Weights of a small sound classifier: arch convnext.
Rows from block 6 of a small sound classifier, named by matrix and row number. Rows with one number belong to one neuron. Each number is 128 + 24 x the weight over its row's rms, rounded and kept within 0 to 255. All counts start at 0.
After each neuron's rows are labels from the 100 clips, of 14848, where the neuron reaches its highest value: "responds to" is what is common among them; "loudest" is the band of the loudest frequency at the time of the peak. Only what is clearly more common there than usual is listed. The data: synthesised sound scenes: up to three everyday sounds over a background. In brackets: how many of the 100.
# fc1: MLP up (model.blocks.6.mlp.fc1.weight, 768x192), inputs 0-191
# fc2: MLP down (model.blocks.6.mlp.fc2.weight, 192x768, transposed), outputs 0-191

fc1.741 [119 187 132 111 145 132 186 131 113  90 136 133 144 171 133 143  85 151 147 158 134 154 133 137 119 147 133  67  97 136 131 114 165 126 168 104 140  97 163 148 164 111  91 120  73 119 131 134 107 113 113 147 139 136 119 139 119 128 126 156 120 138  97 103 140 115 137  62 126 153  70 117 123  70 165 145  93 136 151 116 115 116 104 150 131  89 125 128 120 120 100 177 104  93 161 126 140  87 133 153 153 124  90 103 142 146 125 160  86  90 122 108 123 107 106  95 122 128 107 115 154 127 100  89  87 124 104 157 114 127 127  97 140  99 145 118 113 155 128 169 119 138 133 140 139 163 114 125 101 156 121  64 157 132 118 119  87 128 143  83 126 139 156 130 116 143 121 136 145 116 134 126 148 133 129 137 123 128 141  90 111 140 110  92 163 161 140 116 124 136 160 156]
fc2.741 [ 94 127 150 119 130 129 132 116 126 126 142 148 155 184 115 141 136 125 135 176 114 103 178 171 148 106 139 123 142 157 176  98 138 130 136 121 107 114 122 135 106 106 159  84 150 162 107 104 112 138 138 123 153 135  90 138 141 128 163 140 145  99 106 158 118 134 126  99 112 108 113 132 102 155 130 106 107 139 120 164 159 181 162 152 101 127 140 130 133 121 164 162  80 127 137 104 173 129 117 107 153 159 167 144  73 168 127 122 104 126 108 157 103  98 147 115 137 145 165 110 152 164 133 154 131 135 146 165 127 151 118 112 108 129 140 113 151 110 137  98  94 145 118 148  85  63 124 120 132 112 115 177 163 156 103 139 125 108 112  91 100  86 129 152 121 114 173 136 149 139 121 121 114 130 126 152 135 154 157 115 130  96 139  94 118  75 158 143 156  97  85 100]
responds to: coin spinning (65); first sound: coin spinning (41); chatter (28)
loudest: 2000 to 4000 Hz (32); 4000 to 8000 Hz (27)

fc1.674 [164 144 129 146 128 124 118 189 147 104 128 123  71  80 141 118 153 127 123 119 122  97 116 147 144 138 131 133 156 143 111 159  78 131  85 122 122 115 172 140 164 145 135 169 138 162 154 116 140 120 100 146 100 102 101 147 133  97 163 130  99 131 139 129  79 149 107 112 144 163 147 159 145 121  63 132 132 147 138  73 141 152 146 143 109 137 139 126 122 113 136 174 123 109 131 130 110 143 143 118 119 135 128 141 118 102 122 145 110 141 158 139 137 165 113 163 154 183 159 134 134 125 137 151 127 159 149 174 129  93  87 150 131 125 149 122 166 153 143 152 145 112  73 121 135 145 141 176 131 168 134 124  90  94 129 102 182 143 173 115 132 145 103 107 175 126 115 121 135 158 134 137 130 140 108 121 117 130 119 100 148 156 138  78  97 145  89 167 146 107 105 132]
fc2.674 [149 138  75 127 135 118 187 129  85 118 125 126  97  74 126 119 106 128 128 138 140 144 124 122 152 161 118 149 134 111 131 119 149 137 150 137 124 149 160 123 118 107 120 142 149 120  88 142 141  99 158  83 151 160  97 150 127 131 131 176 146 111 119 124  90 141 116 141 171  53 157  96 123 140  88 125 132  82 111 140 115 137 168 125 117 132 149 127 154 155 134 178 105 115 101  97 135 168 122 118 135 172 138 109 119  93 161 137 146 138 158 145 152  88 156 132 136 103 146 129 159 123  80 171 156 131 139 152 131 111 149 119 112 132 125  80 112 139 150  84 110  98 119 142 115 142 120 160 105 113 176  82 134 159 151 146 113 126 138 117 136 139 129  93 116  98  68 109 115 136 120 146 127 105 175 108 129 118 132 117 104 111 154 150 143 125 156 166  78 123 151 109]
responds to: glass breaking (48); first sound: glass breaking (38)
loudest: 4000 to 8000 Hz (36)

fc1.224 [105 118 165 152 106 108 117 131 148 146 122 124 118 149 123 114 158 138 161 114 127 114 152 130 118 103 130 118 159 115 105 100 116 128 124  88 152 148 138 120 164  98 152 135 127 109 125 168 114 146 144 108 118 117 193 104 110  96 132  82 141 105 123 165 148 109 117 132 185 115 144  98 156 124 147  92 121 107 120 102 173 122 154 149 117 136 107 113 164  97  95 104 143 158 129  83 115 134  66 114 136 155 118 128 146 138 157 111 140 112 113 133 101 137 173 127 154  77 126 110 101 122  56 177 156 104 141 138 106 126 141 144  89 102 113 188 119 155  76 136 131  91  97 134  96 135 131 104 137 144  90 139 168 116 138 180 181 141  93 138 101 126 117 124 129 119 166 128 140 124  95 117 112 155 104 134 114 156 131 141 133 117 154 117 145  84 130 108 135 139 119 143]
fc2.224 [163 136 102 158 137 140 116  96 133  90  78  75 115 120 130 145 167  96 136 134 162 135 196 154 153 128 117 133 147 152 125 144 121 134 115 161 139 112 164  95 118 130 140 139 108 152 116 167 139 103 128 109 137  87  72  88 135 114 114 117 108 136 144 100  92 158  96 103 144 155 113 138 112 121 116 163 105  82 110 112 114 136 133 130 119 140 160 126 117 167  94  93 119 156 142 104 150 116 138 137 109 129 124 118 127 135 139  74 121 112 152  63 131 136 115 141 122 120 136 127 171 172  91 108  91 129 113 126 110 140 123 134 159 130 127 163 166 112 130 151 186 113 136 112 148 127 151 137 164 114 112 120 142 140 146  87 148 151  97 124 119 108 147 160 144 124 192 140 118 123 135 117 137 121 126 148 166 120 139  87 124  93 116  85 110 140 122  98 132  72 165 159]
responds to: sawing (75); first sound: sawing (49)
loudest: 2000 to 4000 Hz (40)

fc1.382 [111 135 138 140 106 156 124 117 156 129 145 142 125 170 133 104 129 150 140 122 124 139 127 124 144 125 130 112 141 131 120  77  96 134 141 165 133  94 112 143 127 146 134 145 112  89 123 124 121 138 116  93 137 190 142 111 107 124 111 116 143 134 139 174 153 174 135 144 133 130  62 122 144 160 165 162  97  96 140 141 147 148 102 137 103 153 120 125 161 133 106  99 114 112 160 125 146 160 131 127  85 151 140 117 136  89 165 162 139 128 114 134 120 101 137 120 105 134 144 140 167 127 120 147  97  62 151 140 135 180 167 134 130 175 202 151 151 132 132 117  79 109  96 126 140 106  74 141 205 197 114 107 125 133 139 123  69 113 157 125 124 162 169 143 126 114 127 153 113 125 142 138  97 150 137 122 131 118 144 143 103 105 120 124 126 142 119 103 124 132 147 121]
fc2.382 [109 100 140 145 114  91 169 113 151 120 134 150  98 135 106 134  97 143 128 127 182 140 151 137 148 151 141 124 130 129 122  89 155 142 139 162 151 154 138 127 124 154 159 128 129 137 118 119 102 166 114  92 122 142 117 123 157 149  77 128 120 133 120  21 179 183 150 141 161  97 143 118 133 123 146 156 157 167  86 144 127 139 140 129 131 145 153  89 124 134 141 111 151 119 143 107 141 129 125 136 103 142 132 126 140 155 166 141 128 129 127 165 140 140 131 156  92 166 151 121  85 113 119 122 110 129 154 157 125 131 115 156 151 133 190 106  91 145 120 108 133 102  86 120 180 136  91 146 110 131 128 109 132 120 157 167 108 123 129 142  88 123 141 108 100 176 149 143 114 138 123 125  71 161 146 154 146  98 119 135 129  90 152  91 149 158 150 148 137 113 123 105]
responds to: glass breaking (94); first sound: glass breaking (65)
loudest: 2000 to 4000 Hz (35)

fc1.451 [101 144 110 107 124 112 167 112 146 154 116 162 133  92 128 155 136  99 127 140 167 100 144 118 119 139  84 110  97 147  90 124 178 115 150 111 139 117 113 123 140 132 123 118 115 177 117 156 119 143 194  98 128 137 140 118  75 155 100 150 157 175 138 145 126 121  90 126 110  87 130 109 118 151 100  74  93  96 155 139 160  98 164  85 105 141 130 121 122  89 119 100 127 136 121 131 133 110 148 132 122 171 117 115 127 134 156 117 148 149 108 135 108 116 136 144 100 185 136 133 144 105 132 129  65 136 155 101 118 120 176 172 111 115 137 151 131  79 118 136 144 156  95 139 142 128 126 116 107 166 112 128 128 124 118 150 124 118 193 101 157 155 149 113 108 112 123 141 145 157 178 130 116 105 128 157 144 125 124 165 138 139 120 129  62 149 149 159 127 106 115 127]
fc2.451 [149 128 129  72 148 100 130 122 136 121  76 135  89  91 100 125 137 102 136 136 104  82 121 121 114  90 115 142 132 102 114 168 173 129 128 121  91 120 129 172 123 101 149 112 132 103  97 168 165  85 116 162 170 128 151 138 113 110 149 123  90 124 110 100 161 142 147  97 157 126 109 119 144 108 113 158 100  91 118 173 139 143  99 105 146 138  86 134 142 120 101 117  90 125 131  95 141 118 118 142 159 100 117 118 159 122 128 103 117  91 130 130 151 155 151 117 135  98 122 179 123 171 125 163 121 167  92 114  94 159 162 150 131 156  95 140 123 135 158 146 135 156 136 136 156 102 105 164 134 175 126 151  82 126 145 132  93 101 166 114  98 102 133 157 177 108 145 149 144 137 158 126 157 157 144 143 132  97 136 117 163 169 114 120 150 136 107 115 113 118 145 121]
responds to: coin spinning (81); number of sounds: 3 (70); first sound: coin spinning (45)
loudest: 4000 to 8000 Hz (43); 2000 to 4000 Hz (32)

fc1.522 [107 171 155  53 118 152 186 134 164 151 124 162 145 127 112 122 133 105  91 129 126  99 131  97 155 155 158 132 120 129 143 120 138 161 122 136 137 112 114  97 109 149 137 124  90 109 149  88 145 112 123 131 170 104 159 127 144 130 112 169 138  99 153 115 147 113 143 138 137 127 148  67 123 150 137 116 118 136 111 128 118 123 125 113 113 101 154 106 134 127 105 103 100 118 175 128 174 115 122 151 152  84 100 113 113  91 132 115 115 120 142 121 148 157 150 166 121 147 105 107 128 126 116 120 110 138 118 134 137 122 113 115 154 112 120 165 148 157 123 126 175 141 139 115 119 136 114 149 112 160 132 162 158 101 146 164 104 126 117 144 148  88  78 144 161 112 116 128 127 130 116 123 143 106 105  94 183 188 116 149  70 116 188 176  85  91 139 104 123  98 110 146]
fc2.522 [ 96 124 111  76 111  51 102 151 106 133 111 153 173 138 156 153 136 155  94 122 165 144 141 141 104 133 108 147  98 112 119  94 130 105 113  87 146 106  84 124 140  91 139 121 111 100 139 103 142 129 147 145 130 125 122 108 109 100  94 131 106 106 107 137 105 142 120 114 117 115 168  98 146 134  92 116  97 189 129 113 125 135 104 117 144 120 127 105 141 120 108 177 128 118 194 105 137  85 151 116 150 108 124  77 137 124 152 143 132 100  97 124  75 193 136 115 115 133 135 177 126 108 126 113 155 138 169 133 169 134 124 169 100 106 173 119 110 154 141 119 102 102 132 132 128 139 135 157 147 140  99 150 153 144 114 110 137 124 127 116  99 141 139  77  88 123 106 111 120 134 106 153  97 127  99 149 152 148  98 122 114 129 148 157 103 108 136 101 166 119 110 125]
responds to: sawing (29); hammering (28); first sound: sawing (28); electric buzz (25)
loudest: 2000 to 4000 Hz (31)

fc1.437 [132 134 134 139 143 134  88 139  95 125  87 116 206 111 128 133 164 126 153 124 120  83 153 117 103 123 102 117 122 159  91 157 152 147  90 110 126 122 163 115 162 148  71 133 137 173 146 104 143 125 119 138 135 112 167 162 155 117 172  98 150 126 121 127 122 128 142 144 170 140 173  55  86 129 121 140 111 159 129 153  67 133 131 135 136 123 106 112 132 150 141 186 113 116 142 131 123 150 117 159 121 119 160 110 116 166 134 153 140 150 142 128 180 143 133 123  96 136 120  99 146 114 192 104 121 110 123 102 144 110 126 106 136 113  99  95 162 135  99 142 143 123 129 138  97 153 158 188 146 125 158 157 123 126 154  92 148 167  97 152 106 149  98 143 117 162 115  98 144 131 141 129 135 140  96 129 105 132 132 114 164 128 105 130 115 128 107 113 116 131 133 104]
fc2.437 [131 150 136 157 142 128 181 142 132 132 164 136 100 150 112 167 149 146 114 101 164 110 125 142  84 125 158 111 142  95 109 114 112  97 119 148 105 113 159 132 155 137 136 149 132  77 170 117 126  96 161 132 100 159 139 109 110 133 140 119 145 118 155  88  88 164 161 102 160 151 163  96 111 118 111 160 128 108  90 114  87 132 135 136 101 119 151 144 122 125 155 132 114 153 166 124 135 152 131 169 169 106 125 181 136 131 116 151 134 130 129 129 144  94 156 115 106 161 155 184 133 140 145 136 132 138 150 117 155 111  97 168 114 150 174 133 118 124 158  98  56 183 123 131 116 129 100 132 130 172 140 113 126 141 162 152 141  79 140 129 107 116 137 100 151 124 141 138  93 143 123 117 116 119 111 122 156 115  83 105  83 133 143 179 131 157 109 152 112 105 149 134]
responds to: glass breaking (100); first sound: glass breaking (76)
loudest: 2000 to 4000 Hz (42); 4000 to 8000 Hz (37)

fc1.424 [115 112 139  62 168 163  94 110 148 130 109  91 129 164 104 147 131 139 103  89 172 113 143 159 101 164 132  96 108 165 144  89 120 122 165 157 138 143 132  96 139 158 130 196 169 119 163 109  89 146 102 160 131 106 148 169 138 167 106 166 139 144 155 115 128 148 104 147 147 121 125 178 123 176 154  67  85 139  94 112 142 163 156 132 111 123 118  93 133 146 129 113 156 137  95 149 120 153 130 108 125 158 128 126 127 134 167 122 128 119 138 114 150 116 122 140 130 140 123 104 109 133 150 146 139  88 140 147 176 133 125 136 115 134 146 144 134  77 151 136 120 105 102 121 104 143 131 141  71  79 122 137 186 124 126 139 153 143 113 127 129 144 105 133 157 121 124 144 122 155 132 142 142 147 118 150 150 156  91 135 147 166 141  99 129 141 126 149 111 148 100 106]
fc2.424 [117 110 156  74  91 123 171 136 156 131  91 116 155 122 161 135 155 153 130 161 143 104 151 135 111 132 123 111 130  66 149 116 140 129 134  70 106 152 134 140  98 108 129 121 137 161 130 172  76 128 114 111 127 131 176 149 129 142 108 160 123  87 125  94 127 146 136 124 165 154 140 154 114 158 104  93 129 117 140 140 119 145 126 102 172 131 154 114 144 122 129 148 114 156 131  88 138 140  97 146 136 150  71 145 117 139 141 132 129 104 137 146 142 134 166 109 137 113 155  89 144 153 106 131 138 162 157 159  94 164 151 113 161 123 114  76 118 119 115 141 125 156 111 104 104 121  96 163  96 125 142  90 108  98 121 150 122  89 147 168 137  97  75 140 148 159 173 142 134 167 137  97 142 151  92 102 133 157 119 163  98 153 157 123 121 137 172 106 123 145 119 110]
responds to: coin spinning (98); first sound: coin spinning (77)
loudest: 4000 to 8000 Hz (43); 2000 to 4000 Hz (38)